From a checkpoint of a small contrastive audio-text model: encoder arch crnn, text encoder activation swiglu.
Rows from block 4 of the audio encoder, named by matrix and row number. Each number is 200 + 20 x the weight over its row's rms, rounded and kept within 0 to 999. All counts start at 0. After the name is the row's rms in percent of the matrix's.
# weight_hh_l0: GRU recurrent weights (gates r, z, n stacked) (encoder.rnn.0.rnn.weight_hh_l0, 576x192), inputs 0-95
weight_hh_l0.247,119,207,199,194,161,225,194,202,214,180,183,234,215,195,187,186,182,215,158,201,216,229,209,204,186,243,211,167,160,214,215,210,196,177,188,214,245,214,179,199,175,195,194,232,196,191,206,216,174,202,183,206,204,225,195,188,123,211,205,206,202,170,190,228,222,183,194,183,207,209,211,218,222,171,200,231,227,205,193,166,196,186,158,182,178,207,178,162,202,217,208,170,184,181,221,204,236
weight_hh_l0.248,096,208,179,225,181,204,234,211,190,202,200,222,217,235,245,194,227,190,196,179,218,231,204,232,221,237,216,157,219,172,217,202,185,206,227,162,230,182,179,201,210,222,178,231,223,208,178,242,207,207,225,161,172,182,200,186,203,216,199,166,218,204,213,204,185,199,224,238,210,220,213,225,164,152,199,197,218,184,218,193,157,219,178,221,183,217,186,166,206,186,209,207,200,201,185,207,199
weight_hh_l0.249,099,199,212,166,231,213,206,221,220,207,170,200,164,186,188,191,209,226,207,213,206,217,208,210,177,198,212,205,203,193,196,201,220,172,180,157,198,219,255,186,191,213,212,240,187,178,166,226,197,213,185,232,190,186,217,212,177,242,212,179,181,176,181,204,211,150,198,199,186,198,208,185,199,192,178,148,195,157,217,218,195,205,204,207,187,182,209,248,202,135,204,193,190,166,208,209,206
weight_hh_l0.250,095,179,215,205,171,222,215,174,202,208,197,203,210,183,175,199,245,184,196,203,230,204,223,211,210,194,199,176,234,212,211,167,180,233,216,148,204,215,194,202,176,211,203,190,189,180,193,203,195,185,209,213,214,168,195,182,199,211,192,181,167,224,218,199,201,189,215,143,180,175,190,186,194,178,224,187,198,178,214,213,170,227,192,220,200,181,206,220,165,188,181,189,173,175,190,207,206
weight_hh_l0.251,089,195,206,195,200,245,193,172,203,224,178,205,219,187,155,198,170,175,220,215,221,176,167,194,221,168,230,185,199,189,214,179,187,194,189,185,232,226,181,174,167,152,198,217,202,200,225,198,189,207,208,221,206,214,197,197,196,208,192,224,204,235,207,151,180,208,191,194,196,190,209,176,198,169,209,207,184,219,198,188,235,230,199,194,220,219,181,181,185,202,184,226,245,185,225,224,201
weight_hh_l0.252,119,200,144,176,208,194,203,204,211,244,205,185,203,177,197,243,221,201,163,231,207,212,185,192,216,231,209,175,214,196,175,175,186,195,229,216,183,189,200,237,218,184,210,245,208,196,201,200,220,200,186,215,176,194,180,183,188,227,225,172,210,220,199,185,154,202,224,175,191,211,204,206,180,214,224,190,176,234,222,197,222,224,209,181,211,173,185,184,190,199,156,203,180,212,211,166,190
weight_hh_l0.253,108,198,202,203,193,217,220,178,213,187,170,238,191,144,169,205,196,250,234,218,226,211,221,210,207,208,197,195,193,201,204,186,201,157,205,176,180,269,223,173,195,200,227,200,206,217,181,196,211,208,209,222,183,200,210,191,207,207,184,242,201,166,212,170,223,206,205,186,209,221,180,210,183,189,159,203,187,218,214,175,207,157,204,163,207,242,181,234,184,177,183,206,209,199,196,200,165
weight_hh_l0.254,101,197,203,180,214,203,173,219,208,184,190,176,220,168,196,229,199,197,175,199,210,222,215,172,194,180,224,207,211,203,178,227,210,190,195,192,185,223,186,217,199,214,185,211,220,163,207,169,178,173,222,199,202,188,219,176,209,190,195,194,194,206,213,163,220,254,191,198,191,183,219,213,216,166,179,175,176,193,199,193,216,208,194,201,222,233,192,249,193,178,204,189,227,204,196,206,209
weight_hh_l0.255,113,188,208,171,182,187,203,165,213,219,194,200,201,209,182,199,171,206,209,209,194,202,191,176,216,185,239,216,193,173,217,214,187,189,206,220,248,177,174,149,198,223,209,215,220,198,198,219,209,214,201,225,206,203,140,182,198,176,212,167,198,175,177,189,200,196,218,210,173,184,183,176,205,166,206,207,185,190,200,214,260,201,237,236,143,198,190,172,201,206,213,199,180,236,182,206,199
weight_hh_l0.256,110,206,213,194,179,236,216,184,230,254,178,184,197,217,204,190,180,195,166,192,155,208,176,193,222,205,209,193,192,188,223,191,227,191,232,195,204,226,182,197,183,170,191,220,197,185,176,200,197,208,181,197,177,199,190,200,220,193,204,177,209,179,199,194,214,221,200,238,172,193,210,196,206,215,191,238,199,218,185,209,238,195,219,196,158,185,195,189,203,197,191,216,255,217,189,211,176
weight_hh_l0.257,116,178,179,195,194,186,196,225,210,228,194,153,210,225,224,200,222,230,190,215,206,217,178,190,203,212,197,198,229,177,193,183,214,184,178,188,190,183,190,182,206,188,224,221,188,204,182,232,224,201,195,230,223,218,185,165,230,229,183,228,189,203,194,149,178,216,161,214,209,215,195,201,228,203,229,182,192,196,164,183,195,189,211,237,226,191,193,187,194,154,201,201,207,168,202,179,172
weight_hh_l0.258,125,189,216,229,195,194,191,221,225,180,213,184,203,172,213,207,217,236,201,206,210,190,212,218,186,216,175,195,185,216,209,173,199,217,174,179,213,186,218,189,225,205,245,204,192,174,223,215,212,198,232,237,181,192,177,210,183,241,176,189,218,216,209,210,216,198,208,117,216,199,211,195,174,161,204,213,209,199,168,192,214,199,161,201,196,181,187,173,214,246,222,190,173,157,182,205,216
weight_hh_l0.259,106,217,216,199,189,203,216,189,218,222,173,222,222,213,192,203,182,222,196,212,169,228,176,211,196,189,219,197,173,154,218,182,180,208,190,169,189,194,199,184,208,182,203,228,212,187,203,205,171,212,194,191,215,170,222,203,178,218,217,228,201,185,195,172,202,209,205,189,196,251,223,199,217,193,221,220,221,197,174,244,174,201,198,199,185,211,172,189,218,153,218,193,213,180,181,194,185
weight_hh_l0.260,100,189,209,191,201,198,193,203,214,227,184,209,211,198,205,227,244,241,226,230,209,195,195,187,185,202,196,209,195,201,198,203,193,134,229,195,211,254,193,185,218,161,195,166,200,202,186,204,196,209,215,170,202,180,164,177,191,204,211,188,178,224,203,200,195,183,188,162,194,218,195,229,206,197,209,222,230,178,204,220,219,195,208,223,231,196,204,175,177,171,192,178,202,186,175,207,188
weight_hh_l0.261,090,183,174,221,189,212,196,217,186,243,198,215,201,213,184,244,166,181,218,256,230,199,182,214,220,223,223,212,206,207,232,149,185,204,260,185,170,218,191,184,214,211,254,197,205,181,183,190,203,199,240,229,211,192,160,210,216,222,221,201,201,171,188,198,223,212,223,167,186,230,227,228,193,212,172,179,178,215,192,165,207,177,183,184,224,218,184,228,207,184,228,177,200,176,190,223,215
weight_hh_l0.262,092,221,206,209,210,215,212,210,213,226,222,184,206,180,187,198,208,193,218,223,203,171,208,172,204,165,222,200,178,217,233,197,204,195,222,223,193,181,224,197,210,187,193,249,230,198,169,197,214,213,222,174,213,220,188,188,200,225,210,182,230,179,232,214,204,231,209,181,241,202,253,195,187,175,172,191,159,215,182,190,186,190,196,198,183,175,203,195,197,227,201,196,196,198,182,201,217
weight_hh_l0.263,113,186,197,192,183,207,226,203,215,201,159,207,194,215,191,196,174,178,184,227,223,183,194,215,209,187,202,194,187,216,218,217,189,203,248,201,185,206,188,191,187,195,178,240,231,186,170,202,181,180,204,192,199,228,236,200,176,215,207,215,216,189,199,182,185,236,194,206,198,214,209,174,263,179,202,182,200,233,184,178,232,176,189,166,187,194,186,199,185,192,188,229,236,150,226,223,201
weight_hh_l0.264,113,235,196,188,218,178,215,185,170,225,226,204,185,193,201,204,236,170,212,219,200,212,196,216,261,231,212,182,236,215,204,219,207,190,176,181,193,209,215,166,189,214,201,226,193,196,226,210,197,178,178,203,197,180,194,177,162,232,176,201,200,175,182,157,206,204,195,221,151,173,200,214,211,133,187,220,204,207,234,214,177,176,191,207,190,165,193,213,204,175,191,174,196,189,224,217,201
weight_hh_l0.265,117,187,219,226,223,226,212,204,218,263,190,183,165,231,202,204,205,200,179,209,231,209,168,170,195,201,200,193,227,184,209,172,214,200,170,205,201,200,193,193,186,189,187,219,167,166,163,199,174,215,185,203,211,162,162,171,191,203,191,197,192,211,196,195,172,179,202,185,204,186,182,212,207,198,230,202,198,200,187,224,198,223,179,205,200,213,206,208,197,143,194,235,195,219,180,211,187
weight_hh_l0.266,092,176,165,186,207,176,205,209,197,173,180,216,193,170,191,221,224,209,223,210,197,209,200,199,184,197,211,141,206,180,182,192,164,193,209,247,201,192,173,170,209,175,217,218,221,201,193,206,200,227,200,210,183,200,210,188,176,204,212,211,204,246,205,203,165,182,196,181,213,207,207,202,214,204,217,189,233,210,174,214,185,178,197,212,191,196,192,228,225,196,205,199,210,223,167,194,226
weight_hh_l0.267,091,181,221,174,193,208,244,195,176,221,201,172,225,195,193,220,165,170,230,209,205,204,193,194,197,185,215,202,186,226,200,223,153,199,193,169,183,199,215,214,185,195,221,188,224,212,158,188,198,230,190,239,188,206,215,186,217,221,205,173,196,186,198,201,206,205,194,219,172,183,158,213,176,208,210,159,218,209,215,183,173,228,224,232,212,181,199,194,165,194,204,205,180,198,189,219,194
weight_hh_l0.268,111,199,203,158,200,207,207,205,205,187,226,224,225,202,178,190,219,207,224,187,197,194,148,216,213,209,210,233,235,204,185,193,187,208,204,240,208,178,173,179,209,169,181,220,191,209,227,200,247,224,205,165,184,230,197,161,197,177,223,189,182,176,228,197,205,225,171,193,179,226,209,201,204,182,215,197,176,175,180,202,217,168,218,209,231,226,202,209,205,234,206,176,224,237,255,241,201
weight_hh_l0.269,094,195,184,192,176,193,200,196,197,210,212,206,217,194,178,179,185,202,193,192,212,183,197,204,204,242,232,186,215,192,222,212,170,236,185,142,197,205,177,174,162,184,201,196,203,196,211,192,200,195,211,190,212,200,210,190,177,221,164,198,209,191,209,226,189,187,238,192,178,208,215,214,214,215,221,185,201,199,179,216,182,248,204,179,183,183,212,162,219,214,210,186,180,157,203,180,200
weight_hh_l0.270,093,188,181,216,204,210,201,200,202,181,226,225,206,184,191,182,164,207,178,250,205,217,227,209,222,167,187,217,209,189,204,203,214,202,171,213,212,194,206,167,202,190,203,210,209,193,173,238,173,191,213,212,171,181,196,219,175,212,216,177,216,176,186,226,199,177,214,209,155,220,190,188,252,244,235,184,194,198,202,163,190,196,159,160,195,201,176,179,246,196,210,227,218,187,188,205,174
weight_hh_l0.271,135,170,178,196,231,182,212,207,189,215,219,180,197,246,208,194,183,209,192,192,182,186,189,170,229,174,199,213,227,206,207,190,189,225,200,202,179,188,170,187,186,215,196,229,177,176,176,175,179,217,233,203,186,143,232,183,207,168,192,192,180,177,200,177,191,202,211,203,204,227,179,199,200,209,208,183,216,211,214,229,223,183,209,195,181,220,215,204,204,216,201,228,205,185,188,183,179
weight_hh_l0.272,097,187,199,190,228,196,225,197,207,204,181,162,170,214,191,222,214,178,191,200,180,201,189,211,219,240,219,194,184,222,215,219,210,192,232,187,215,186,167,198,192,197,220,222,197,165,176,177,205,174,185,194,186,225,219,181,201,183,165,197,218,179,186,205,210,159,215,215,197,221,197,195,200,209,178,202,240,200,161,222,219,185,162,178,199,207,193,177,229,214,181,203,226,168,191,183,210
weight_hh_l0.273,106,229,186,163,206,187,200,197,209,183,189,186,175,231,170,192,203,220,206,212,236,200,198,188,188,196,178,192,188,205,159,166,234,201,183,211,223,218,229,225,197,222,224,238,185,147,144,210,209,182,215,212,171,167,233,208,207,228,175,223,170,189,176,201,219,202,203,211,189,182,194,176,208,178,199,197,215,178,223,190,191,214,233,172,203,189,180,202,189,198,205,155,230,175,166,177,190
weight_hh_l0.274,097,238,202,209,183,203,246,188,245,200,197,194,182,181,173,217,207,174,147,203,163,227,190,187,198,198,219,184,207,185,197,159,189,194,201,236,232,187,214,205,195,161,208,218,225,209,188,223,222,198,186,224,194,227,227,176,203,186,209,177,182,186,179,235,198,222,222,217,189,185,170,201,169,212,229,198,208,191,208,228,191,162,189,227,202,183,185,210,232,201,187,187,212,213,186,188,235
weight_hh_l0.275,100,191,181,192,197,189,202,226,195,206,177,215,152,178,217,195,195,198,215,212,182,218,179,232,220,205,196,185,200,182,233,219,216,196,193,214,215,175,179,183,179,220,200,184,232,204,188,189,233,197,191,190,194,211,177,199,216,187,214,202,202,168,181,160,208,187,212,198,211,229,221,206,207,208,206,231,166,202,174,187,206,203,213,217,157,192,188,223,214,199,203,285,189,190,203,221,188
weight_hh_l0.276,115,191,187,202,209,189,224,225,207,207,170,216,201,191,186,204,186,224,207,224,189,206,177,208,198,182,200,228,198,198,251,168,217,186,192,188,201,215,212,161,200,189,194,237,174,225,193,243,199,218,224,191,213,215,180,220,206,215,213,175,186,203,221,213,218,213,223,166,194,191,219,225,208,209,210,195,211,214,189,180,209,207,186,203,164,155,185,197,199,206,193,230,217,195,186,185,214
weight_hh_l0.277,117,194,219,237,222,211,223,220,183,214,186,192,187,229,187,218,184,223,169,211,186,203,211,216,227,206,181,164,219,211,208,207,190,193,165,184,207,228,191,196,214,241,219,214,210,201,215,217,195,187,231,219,167,186,211,226,156,189,192,211,208,198,181,216,212,216,157,179,195,219,196,223,210,200,239,190,196,209,193,203,172,170,201,183,160,208,135,178,213,202,196,167,240,206,188,212,197
weight_hh_l0.278,097,176,195,192,175,185,211,196,244,208,198,209,215,192,197,189,209,226,182,206,186,193,179,259,165,208,207,212,199,190,190,195,219,205,205,192,235,217,204,202,218,222,192,251,192,185,166,213,202,165,202,181,214,186,168,210,213,172,185,204,201,192,234,205,205,238,225,235,218,201,184,203,190,181,245,210,170,182,207,196,218,231,215,175,189,185,184,225,186,187,157,190,172,190,164,243,219
weight_hh_l0.279,099,199,202,207,175,219,213,229,214,185,228,216,215,192,190,232,204,174,220,213,224,197,201,207,189,208,212,190,184,200,206,171,237,205,186,208,201,198,210,194,185,174,188,203,212,205,208,199,203,205,222,230,174,189,196,194,192,235,176,225,205,199,196,191,227,215,177,191,196,207,193,206,217,198,245,178,237,174,242,222,206,230,164,233,198,208,197,184,230,238,187,210,190,186,187,219,148
weight_hh_l0.280,100,215,191,217,216,190,163,214,232,208,217,218,167,187,230,192,161,185,174,235,174,186,181,187,161,212,249,194,205,171,201,196,199,206,198,176,194,252,233,209,206,216,204,231,222,216,191,192,213,177,212,188,200,198,183,177,198,208,198,189,202,194,186,198,208,229,219,201,187,181,175,202,155,239,229,204,209,213,199,157,224,191,202,186,178,190,168,203,182,224,219,218,165,226,213,195,235
weight_hh_l0.281,096,190,173,196,183,180,185,197,217,235,202,185,237,191,199,214,225,186,184,216,219,194,221,219,164,256,183,191,196,188,160,215,212,215,181,238,204,206,192,157,192,200,210,183,185,198,164,210,196,203,217,206,211,209,218,220,178,229,164,205,202,221,166,221,198,196,174,171,195,210,177,200,195,191,200,205,180,179,203,228,206,220,193,182,176,175,212,203,189,223,224,202,184,180,205,197,215
weight_hh_l0.282,103,172,203,191,186,248,192,188,180,221,208,191,205,216,220,214,186,165,203,204,211,216,188,178,174,203,210,159,204,210,217,217,219,197,205,212,192,175,177,215,206,161,201,226,234,168,230,174,230,227,217,227,193,237,217,187,210,221,211,207,214,187,223,186,200,197,223,192,193,257,169,211,172,186,217,168,186,237,186,191,208,235,192,205,192,226,196,208,184,196,198,252,223,197,192,207,222
weight_hh_l0.283,099,173,215,183,201,198,181,211,181,183,165,204,169,188,175,167,181,228,219,232,172,196,212,193,207,193,210,193,162,230,155,226,208,186,210,201,213,185,216,195,216,193,183,212,219,195,232,198,195,190,226,208,173,239,205,194,200,191,225,187,167,197,179,193,201,179,163,222,225,217,200,213,221,228,200,187,220,183,205,182,204,166,173,195,199,224,176,145,206,232,217,214,197,221,212,215,204
weight_hh_l0.284,114,225,167,204,196,199,216,195,204,220,193,154,187,206,220,201,189,202,218,205,181,216,176,201,201,173,229,192,192,211,230,230,186,213,178,189,195,181,185,185,168,208,217,212,241,155,188,210,174,202,189,172,237,207,183,184,210,206,241,198,230,204,182,159,187,233,193,246,193,171,180,183,230,191,221,216,193,199,178,218,195,210,185,209,194,187,216,203,208,186,188,182,172,214,177,218,188
weight_hh_l0.285,100,196,168,157,211,188,193,148,192,194,221,218,231,181,232,204,197,169,191,240,201,211,218,209,201,157,185,231,176,213,218,176,229,223,192,194,215,197,210,175,205,215,215,163,179,218,181,201,210,214,211,205,204,208,227,151,230,195,190,178,230,192,174,216,209,189,224,213,221,189,173,185,213,224,202,191,182,215,157,203,201,200,201,218,228,233,215,233,187,203,220,251,193,174,149,203,200
weight_hh_l0.286,101,182,221,195,192,187,219,193,253,237,232,172,182,210,192,179,178,243,241,218,149,222,206,237,177,235,167,191,234,210,180,232,163,172,197,166,219,206,206,196,197,198,213,213,188,207,189,199,216,207,202,199,209,183,194,201,178,227,222,187,192,206,183,179,204,204,202,225,186,209,211,184,204,188,218,169,206,208,180,193,171,185,205,193,179,212,221,209,195,218,205,208,192,206,210,265,201
weight_hh_l0.287,112,192,185,142,206,213,205,158,175,204,190,203,184,172,176,221,211,188,227,163,238,193,185,209,207,211,197,226,203,203,201,190,210,196,200,204,185,204,216,214,189,204,214,257,154,220,235,185,206,231,216,197,184,175,191,189,209,195,205,198,225,208,213,207,192,187,184,193,200,214,161,165,186,194,164,202,218,173,234,201,211,211,176,199,248,217,224,197,227,216,196,204,181,209,213,189,138
weight_hh_l0.288,096,216,199,207,178,190,237,175,192,178,200,190,178,202,209,211,208,194,203,207,214,230,194,194,208,232,203,243,181,222,188,197,251,180,206,176,216,202,193,213,197,193,172,208,173,192,185,229,196,213,219,205,212,187,197,204,187,217,219,203,181,180,188,196,172,226,183,216,222,200,199,202,180,245,201,189,198,214,230,179,224,222,192,186,172,187,201,218,233,198,224,214,228,215,143,208,194
weight_hh_l0.289,091,204,185,187,198,188,188,218,237,199,176,203,198,173,215,210,222,213,202,212,213,189,152,167,207,181,205,223,213,219,208,224,208,205,212,185,170,243,189,200,205,202,179,190,204,230,172,214,225,238,228,168,194,232,190,164,203,157,208,191,224,192,192,195,242,190,184,170,191,205,197,190,201,192,205,207,188,168,223,196,229,211,231,205,174,220,179,194,199,229,227,201,185,192,177,220,218
weight_hh_l0.290,111,216,203,197,184,163,202,195,199,203,195,175,197,214,200,197,197,194,188,188,223,246,200,197,175,211,207,203,198,211,196,189,195,197,237,198,211,207,225,220,175,193,182,217,193,163,175,191,198,216,246,234,194,234,197,222,225,206,214,224,176,193,192,213,240,197,204,241,223,185,177,186,152,196,156,193,201,216,195,189,251,212,190,195,183,209,231,181,188,162,202,208,201,200,207,182,188
weight_hh_l0.291,114,180,181,192,174,197,210,193,218,193,202,185,222,186,237,197,182,193,168,182,202,189,184,218,211,200,194,202,205,219,231,222,168,207,247,210,197,194,194,210,162,186,166,210,158,178,168,211,217,217,214,155,218,174,178,216,230,190,227,185,191,198,206,214,187,213,188,232,174,172,214,197,200,161,248,187,180,231,203,216,147,160,189,187,205,178,234,155,190,211,186,177,186,202,233,202,217
weight_hh_l0.292,116,211,207,199,200,200,211,198,226,191,180,215,222,180,183,220,197,199,212,163,211,217,210,182,196,222,195,216,180,202,176,174,196,181,200,227,177,178,193,193,169,207,208,186,178,145,201,168,225,206,213,253,207,201,256,185,203,217,194,202,181,207,189,211,219,194,191,171,203,232,259,201,158,185,204,189,215,213,187,184,224,213,192,166,188,161,169,182,199,224,202,214,180,165,228,194,189
weight_hh_l0.293,107,187,162,187,228,169,186,212,207,209,238,198,178,168,194,174,186,218,197,224,166,213,244,188,213,235,207,174,199,213,199,240,198,197,192,209,171,180,197,194,213,209,189,217,192,175,170,188,213,181,176,180,212,197,229,194,192,198,218,205,199,197,168,208,186,192,209,204,175,176,188,215,216,219,208,134,173,204,204,219,175,201,211,200,175,198,199,158,199,233,194,214,180,213,180,186,188
weight_hh_l0.294,100,200,171,207,220,195,214,186,208,197,172,154,189,208,231,233,190,230,214,200,175,187,175,194,182,201,236,197,202,185,210,216,179,207,200,199,186,182,179,154,206,229,202,236,194,145,202,194,213,210,210,205,207,181,206,241,174,218,184,186,192,157,206,192,182,215,212,179,192,219,189,201,182,185,213,165,185,195,212,197,188,195,186,213,192,164,172,161,189,196,238,163,218,200,209,181,191
weight_hh_l0.295,105,174,184,201,192,195,213,210,185,151,211,230,177,198,222,213,194,217,177,196,203,195,171,206,187,174,169,174,216,224,193,203,196,173,177,235,208,199,170,198,183,206,202,223,202,173,201,231,179,210,209,185,197,189,152,200,170,212,209,228,209,213,215,239,199,173,198,170,222,211,194,212,208,217,191,150,159,163,206,192,182,184,244,183,198,212,218,204,175,181,207,190,202,224,198,204,161
weight_hh_l0.296,148,214,168,245,211,187,179,240,195,209,176,203,166,207,175,209,246,236,218,206,190,174,167,185,202,197,235,219,200,194,174,173,243,202,268,216,188,222,218,204,166,203,210,205,179,194,195,202,205,200,206,206,230,204,202,193,201,163,186,213,184,207,216,186,202,195,195,204,220,218,198,199,190,211,248,186,205,189,196,195,211,181,199,200,213,193,190,184,173,210,163,205,176,214,203,183,190
weight_hh_l0.297,099,162,217,182,182,211,241,190,201,203,225,213,213,198,228,195,162,182,170,179,198,213,207,180,205,199,201,197,228,197,221,184,188,188,217,206,199,192,208,192,217,223,174,198,225,144,187,236,227,207,201,196,211,209,220,200,173,206,206,167,199,216,163,220,235,202,227,209,180,192,197,193,153,216,181,198,192,202,196,209,206,195,193,200,191,179,222,199,230,222,225,198,226,211,178,187,189
weight_hh_l0.298,107,197,194,193,224,183,234,163,191,206,211,196,180,211,199,198,187,208,176,221,185,199,231,145,219,180,225,212,239,168,214,224,191,221,208,235,188,228,209,176,213,175,214,157,199,212,212,226,203,195,253,236,228,218,210,190,200,203,150,226,212,229,175,192,201,214,193,194,203,223,189,224,226,185,195,183,197,175,210,228,206,186,217,204,172,208,189,214,178,229,192,187,192,233,175,193,173
weight_hh_l0.299,110,197,221,162,175,212,226,162,185,218,177,222,234,223,187,211,183,193,203,233,215,199,206,169,213,237,211,217,151,188,226,163,196,228,203,239,205,177,207,200,167,188,209,204,196,203,204,191,211,223,198,183,182,191,178,204,200,224,219,203,204,209,159,204,206,229,170,200,181,151,178,195,208,197,221,208,212,219,207,186,210,214,186,237,187,198,201,226,192,230,179,246,193,210,192,210,179
weight_hh_l0.300,113,178,203,194,197,180,208,199,274,200,178,192,214,205,222,215,180,187,208,232,197,202,187,191,216,217,237,208,224,192,214,186,228,217,219,192,212,220,182,182,224,211,194,223,215,183,205,191,180,229,189,215,176,231,195,207,194,205,227,199,190,184,197,207,212,230,210,195,197,173,190,191,211,179,194,224,210,194,181,204,206,208,205,201,150,169,198,230,202,219,164,175,199,208,215,192,163
weight_hh_l0.301,089,183,183,199,212,195,189,219,252,232,195,187,201,182,177,196,200,197,181,228,206,210,197,254,180,239,189,199,258,187,165,194,205,222,218,207,222,243,201,239,212,192,235,191,200,176,195,214,221,222,213,213,195,204,185,193,192,226,211,201,200,230,188,212,203,193,240,163,187,196,228,225,192,182,211,195,245,187,205,242,188,193,159,210,174,188,221,228,174,191,191,214,210,210,193,195,209
weight_hh_l0.302,094,181,187,186,194,168,217,209,184,187,213,184,184,172,192,194,199,185,173,200,206,204,180,198,214,193,201,189,220,201,177,168,229,198,158,216,206,215,194,176,181,180,177,240,211,205,185,194,186,200,174,212,172,183,208,187,206,193,182,219,186,206,198,182,222,221,223,208,163,217,187,180,191,191,196,237,204,192,195,186,199,230,204,177,180,166,190,216,217,215,199,167,187,192,207,179,166
weight_hh_l0.303,087,193,227,210,173,191,188,205,229,191,156,171,210,193,210,229,183,200,210,229,193,196,208,185,190,183,201,183,160,224,187,209,217,188,237,194,217,175,182,193,176,211,187,162,190,177,214,211,193,241,229,194,203,181,173,187,170,223,182,195,200,206,190,239,180,218,229,222,177,195,222,218,230,224,205,228,184,199,213,201,191,208,202,172,175,183,185,183,183,194,189,227,235,208,218,187,226
weight_hh_l0.304,089,215,192,198,207,208,175,202,168,157,208,208,184,187,182,207,198,159,182,186,212,196,223,200,194,211,201,178,197,200,209,219,181,211,193,201,224,213,199,192,218,180,182,263,165,195,206,181,194,212,176,199,192,188,221,196,192,184,150,221,183,236,176,208,196,211,197,210,214,204,239,196,241,198,161,220,169,239,195,153,245,187,217,203,235,215,182,201,245,207,196,197,208,202,234,162,175
weight_hh_l0.305,111,151,196,199,214,199,209,235,208,194,218,203,176,206,219,194,198,196,176,167,170,207,188,168,199,230,242,204,218,197,205,231,209,193,214,221,206,164,213,186,190,188,226,191,168,219,157,176,231,193,183,241,190,209,202,193,214,189,213,193,187,204,184,211,216,157,179,219,192,207,201,192,156,183,224,192,215,205,232,218,225,215,213,215,187,198,183,163,207,199,227,233,194,171,199,148,220
weight_hh_l0.306,109,206,222,175,209,210,171,220,192,209,172,175,208,202,221,221,221,205,191,232,200,206,189,185,178,170,171,201,201,244,204,222,174,199,212,207,205,174,155,215,209,181,188,187,174,163,171,190,161,209,207,202,185,173,171,233,185,155,232,195,181,200,237,231,177,208,193,196,246,219,190,197,183,222,212,199,175,188,214,220,175,213,178,197,213,232,204,220,208,179,152,205,227,159,193,191,195
weight_hh_l0.307,093,183,213,193,175,214,173,210,182,231,200,215,198,218,158,222,223,198,201,182,232,228,175,214,173,200,174,221,209,191,201,199,207,166,136,227,196,180,206,217,185,214,209,219,203,215,202,192,206,203,207,173,190,210,185,217,187,190,225,230,199,214,192,145,236,224,216,214,194,215,191,202,188,211,180,178,194,225,211,214,235,203,221,210,215,178,231,197,216,191,210,201,217,196,190,178,153
weight_hh_l0.308,088,204,184,193,210,200,226,188,216,191,230,182,189,219,223,208,198,210,218,184,201,197,231,234,220,197,202,186,214,166,202,197,231,202,201,189,200,183,152,194,184,206,192,197,203,186,206,160,183,199,211,154,208,216,223,161,213,195,175,190,199,204,174,210,224,187,201,212,202,193,184,199,188,218,210,226,204,200,206,222,200,202,194,207,213,200,168,240,222,190,210,176,231,217,201,188,179
weight_hh_l0.309,098,220,216,184,183,210,209,209,205,193,177,200,241,183,170,197,215,200,182,194,182,192,186,227,176,212,197,185,175,219,200,179,231,183,145,202,205,199,211,198,182,175,189,206,197,214,154,204,187,199,172,236,225,185,205,182,173,219,193,192,193,201,214,214,224,192,182,230,175,219,227,183,218,182,208,206,189,203,209,223,197,209,217,195,208,226,191,202,212,200,212,218,196,218,208,178,225
weight_hh_l0.310,117,191,168,185,193,210,213,174,203,223,173,206,192,175,209,207,208,192,250,222,183,194,202,243,178,196,198,200,203,222,195,198,256,187,238,225,189,212,183,167,184,195,191,209,195,205,141,186,208,194,203,183,182,195,184,194,174,209,184,227,198,184,215,201,179,208,216,175,192,205,222,193,200,184,233,199,182,180,210,206,213,204,208,161,215,181,185,213,215,171,213,197,171,186,206,216,217
weight_hh_l0.311,107,192,210,186,237,162,240,173,217,221,164,208,175,223,220,195,214,223,178,202,184,181,199,208,211,247,193,216,251,223,184,220,176,199,192,177,221,220,221,240,207,217,221,207,188,200,154,166,216,184,215,180,164,193,166,202,181,198,197,186,197,160,203,205,199,219,202,188,172,205,203,218,187,185,181,203,194,207,201,186,205,229,226,200,210,183,184,155,196,157,180,229,199,204,195,191,211
weight_hh_l0.312,093,194,192,175,175,232,187,198,193,250,208,193,211,238,202,215,209,232,238,204,182,185,194,184,202,202,220,176,189,214,217,199,217,211,201,219,224,188,185,187,205,164,222,219,190,214,190,212,216,198,209,203,213,187,204,187,171,158,194,179,215,211,192,209,202,187,184,195,203,240,198,190,188,210,189,171,154,220,213,203,173,189,190,209,215,211,179,195,169,168,187,211,221,199,180,226,200
weight_hh_l0.313,101,203,185,179,222,183,197,204,216,198,198,207,235,184,196,179,172,177,185,223,207,223,185,205,186,187,208,201,205,186,203,238,197,241,217,181,226,205,206,144,189,160,225,198,197,223,140,220,213,176,212,163,202,212,213,246,164,192,206,207,220,209,194,175,226,220,215,186,168,212,152,196,236,185,177,191,207,181,189,223,194,199,200,210,205,178,226,175,192,209,180,188,205,202,196,195,211
weight_hh_l0.314,102,209,186,201,202,170,213,162,192,182,223,244,200,212,175,192,215,186,177,200,207,233,208,161,211,200,213,186,229,208,193,217,184,166,221,227,215,162,193,244,201,196,204,193,139,192,181,215,184,210,171,171,194,214,185,224,181,232,195,205,179,234,212,223,180,199,198,222,183,187,168,216,192,208,173,196,186,196,207,193,192,188,218,168,222,192,195,217,157,176,223,204,213,198,217,242,209
weight_hh_l0.315,119,187,206,182,215,237,198,233,194,190,181,219,247,239,211,226,181,221,198,216,217,198,189,182,227,166,182,193,177,183,169,154,226,196,206,242,220,206,177,219,198,218,219,201,226,174,211,198,207,220,182,172,222,217,167,178,212,211,206,187,219,200,207,249,184,207,183,223,208,211,201,228,216,195,211,214,215,217,231,193,215,200,201,203,163,189,181,232,188,168,183,205,200,198,177,206,224
weight_hh_l0.316,108,194,158,195,189,210,175,151,217,215,233,212,209,224,224,205,190,199,171,197,195,202,187,203,232,205,198,164,199,204,213,215,179,208,194,206,215,220,196,219,167,232,204,218,202,181,200,190,182,162,182,207,170,161,189,221,202,218,180,203,181,180,197,196,223,196,232,198,177,193,212,191,186,199,210,170,203,193,201,232,181,177,209,192,198,200,234,202,223,188,227,180,203,161,211,215,194
weight_hh_l0.317,112,180,197,173,209,194,216,239,198,182,178,201,208,241,226,175,210,198,191,218,215,167,207,192,224,211,205,198,213,194,206,216,204,165,206,185,165,196,194,166,198,192,233,196,203,167,226,214,199,210,201,193,167,192,177,210,198,216,184,198,208,190,194,191,195,188,164,208,177,215,205,204,214,216,194,199,168,189,171,204,181,185,252,192,228,186,198,158,216,193,190,201,212,174,212,194,203
weight_hh_l0.318,123,210,211,192,163,184,175,201,206,163,174,205,210,202,199,188,211,210,193,211,205,199,225,206,158,199,176,190,182,192,215,156,179,218,201,199,218,190,201,202,174,185,184,202,205,218,202,191,188,188,243,178,206,228,206,180,174,190,165,220,195,189,211,182,195,212,194,194,184,193,179,191,201,193,196,207,243,201,183,200,205,188,248,229,199,197,239,213,184,170,193,159,187,185,179,183,191